Rows from block 10 of a small class-conditioned spectrogram diffusion model, named by matrix and row number. Rows with one number belong to one channel. Each number is 500 + 25 x the weight over its row's rms, rounded and kept within 0 to 999. All counts start at 0. Numbers have three digits each. After the name is the row's rms in percent of the matrix's.
After each channel's rows are labels from the 100 clips, of 14848 (inputs lightly noised), where the channel reaches its highest value: "top examples" is what is common among them. Only what is clearly more common there than usual is listed. The data: simulated modem signals in the audio band.
# convs0: first 3x3 conv (model.decb.0.0.convs.0.weight, 96x192x3x3, each kernel summed), inputs 0-191
# convs1: second 3x3 conv (model.decb.0.0.convs.1.weight, 96x96x3x3, transposed, each kernel summed), outputs 0-95

convs0.16 092:505499484466524449497542516469491495493502467547483444539491528535513522512518481469487466499455470487484435501509478496493457520480521476488491484474479474483497473504542489531484480552486472466495487504482491449479479490476524499495499495478493469474482489465461470516523468496481528469509490541486508492514513502529509494507505486505498466478491515519530540510511514500523537447482506498530542498537495465418493506513487547501469498511465502465476494481490496461467517488500526466500480505511484473504511504516511485506499526503488398552530491526471532501517514494482495497
convs1.16 086:495495439518505498466529483475481537510507511518479510525581478499529463504470496454487518488476499469512509492493495508486472492501469516519500526471491501429520506521507506511501491504513532478457492491458503500502506491535498480523478465528477495487489502497516494497471571543453495448
top examples: strong noise; burst; on-off keying; 4-ASK

convs0.90 082:513523516518458515491501495497515532528529539519539448501482492489472553508485485494504507540526509481532477491465483467491479511500498504507499502503510519493472496536476504524492535489509518484492509494512477560483532547522497500523518489523493529489514504485513506467517519522512496497489506508532487520494530482528476491478507537504518534532480495527488540506455435537508517532510508512515484493445553506486510476483478515496476489495481513567516498467517507497462483506487478481507462548495502501569504446433574516516470525481514455525501488521526503528467570526524507498
convs1.90 080:548513516474504506484539543528476497480486516455507472454515474524492513465461552476501480459534517495482520530483502476556492509503522479505505496457501471486525490528512480500495501465477531520465495487488457458483501500503503523511455487479480562530475478505498478494525500542460500491
top examples: strong noise; frequency hopping

convs0.94 093:464475431465487466473480529546490470480465471516525484504536497492519487529540519496515509524536460495532488474520502498466479461451460479477496501493485529499506480495495487500508476509523471447473513512488526484512509438482502496454519513499488488491517495471482514495484494509494494515511542535445478488507528508489525528477535493497469490505525531552520499518485483485500498520475483486471539492516466494508551478446542514491470574520497512465486517531519535527506537523488555530516516524504488498483496479500502509493458522559480489515536516507454519509536470503482513500
convs1.94 078:489497496493486467487523503498547488530506488497472486521494526521529515469532536483527511477507484555489503461509539483497474531481483500510535486472457521459500510454450473509484450542504475486465521517481491501502463503516515475532482481449484491491515501498463497473544485503466539449
top examples: strong noise; burst; OFDM

convs0.56 095:486540503502541514523542514493481495501518524502510479474507498502508532517513515493496500486444504485507537517483531494488543514525482532539504504516517508474522495511516509488500459519462488487520536479505494504495506532485525527502482502540514504504472524502507509492509513498515537464550509474458490479515534524527462432512511497563492492506483502524533493505449505516518494528487508494493501486457516521492536516547472517518481490490481513513490542480555466506462520566481541525510518461482501418493522528551510532496483487513478537514488424506530555490498507482474508539
convs1.56 066:511491516463523507481463497523480487494473556524475441495553498496464528530476498509505502505482499503541487469503489541498460499524494470523524488520526527517519485526467492473520512511500457542509478510477498458486495506479502475458481541457450480540453521481501504503493519496526461474
top examples: strong noise; chirp spread spectrum

convs0.20 089:515498462449506482522509523462515477478532524495510504513521528513506494480516477509476538494488495554491460495514479468490466529485487512511492533491509490521492499513523479518490516498480520490511547493511488483534498512483491463512515457511500473518520491502497501526496496537531483532495471516502480492453502551462493470460531525455490490475500473463491524494486519469495483485501483515504497504520497512463475603473473505484485510522495496529543502552541524525517454474530523499517524470549541575531494472491483491458556477487515513502484488469519502490504438504500519550
convs1.20 086:496537511483517483487497468485494497465518480485521480487454520524509538515516516502554524515544519554489507506499472484491506469477491498479484517493505460486491533484476530504495467491531558488516529490508453527490434513506464503524524491559492498520512567482504508459479525531496512505
top examples: frequency hopping; 800 baud

convs0.79 097:398481508507512513480543501515507542463503528499499535470506524480508520513475530516518475530474510465481496506468495522467474473495556522535503513502498492509510484485493502437483512475528482527541519511496498523516522501486522527496478519499479551477508522483486499516530522512485505508527526481481437512509523500522500489523518488496520505502490503503505516465501465521518485546504512475550524463501535441472497531497458524528522505521474475539483526527503507432470500516479484518526480447512494458472482506504492538546517533522533446493482521505499500504530525510469536489
convs1.79 090:480536497497475517474491455516482482491488507503496458542489509480517508507503464520472527499470471470496552519486510527499513493512511466497496483553492568454478536521531485462504488476512484475498465560490489522438503512513526455484498518513490503469494465481494491561521502488497511482
top examples: strong noise; burst; chirp spread spectrum

convs0.6 106:490552490520522511509471523533483482500476509518513437494523504489493509507533476477502502542538524452492484477543544519469474502499491513514493495517510462517493517522467492512520471502488469435524499521501502478495519498469497486481546545499513563488512520490499504520537520492497511538494533501539528504518526499478483462479494549495527520519508505514491487538512469482464492500472462463479498471529509497488513476484501535463504540545520530510476523462517498485505516543496506503580493488449485470494485462538457487511486514458490477495457477487549461525478528522518473478
convs1.6 082:544507492507518479463500485482506513493487505504526519499533532487496500490480462464471480471519542509471511498454503503469476479512483507475493518497520440501540502478513491531481446500504465513527486517508535456576487569496528472510499481495488508503474483513493455477539478516488487460
top examples: strong noise; fading; 8-FSK

convs0.11 092:501494514499465513504508517539488497515486521510533523518539522513479488489516521501536486518501452490499450524537528513506515539468499481527502494480473488515513525490514471499530528503523535529485530472506483480499481540480490475420514519516504495516501496512523534557487501478445471441473480519508481458483483522466486496504532518487517470472461481453527498469506491510493501498504508519512490551509505496550523540515471489507455478497478511480503526487500542517495523467517532496554516545499504566562509481518489501462535470456502496495497517492499456456471490477478534532
convs1.11 077:483511553492482491482498506506483481469467483521571543477503515521481506473531517483480459522525474499495545482513529503504512487491488493488502502495480431499503513530504520490441459548517543496488498512480482527469458488504507501486461498520527527520529481532439537513526502509510506484
top examples: frequency hopping

convs0.3 070:546516504468508570522506528486438540511471503524492510480467482472490478505488471529516459498527492521505478511492525478508554488500453508550505485541524517493478532501528506527513511513496499511477482478485499460491508499509487528447508494480552502500501521497520523506529500495469492494538530541486483481529497496488510520468501515503476516501473547515498488559498579517526500495497553524527564484497501511497481453493532491487511520493524519509484428485509497525432496440508516477492532462481451455517512513491504486473503507484475503535509514507500477505478512490486506496
convs1.3 080:491486513497473494509465467531503493461535473495478510496458511510520506500500497467493532482521452524491474526542467489512510498504542519480501510522487472472532474527576503557483488473521498536471517509548460477475479535470520529493499520494464493477535473515488498503495501538511481549
top examples: strong noise; burst; fading; frequency hopping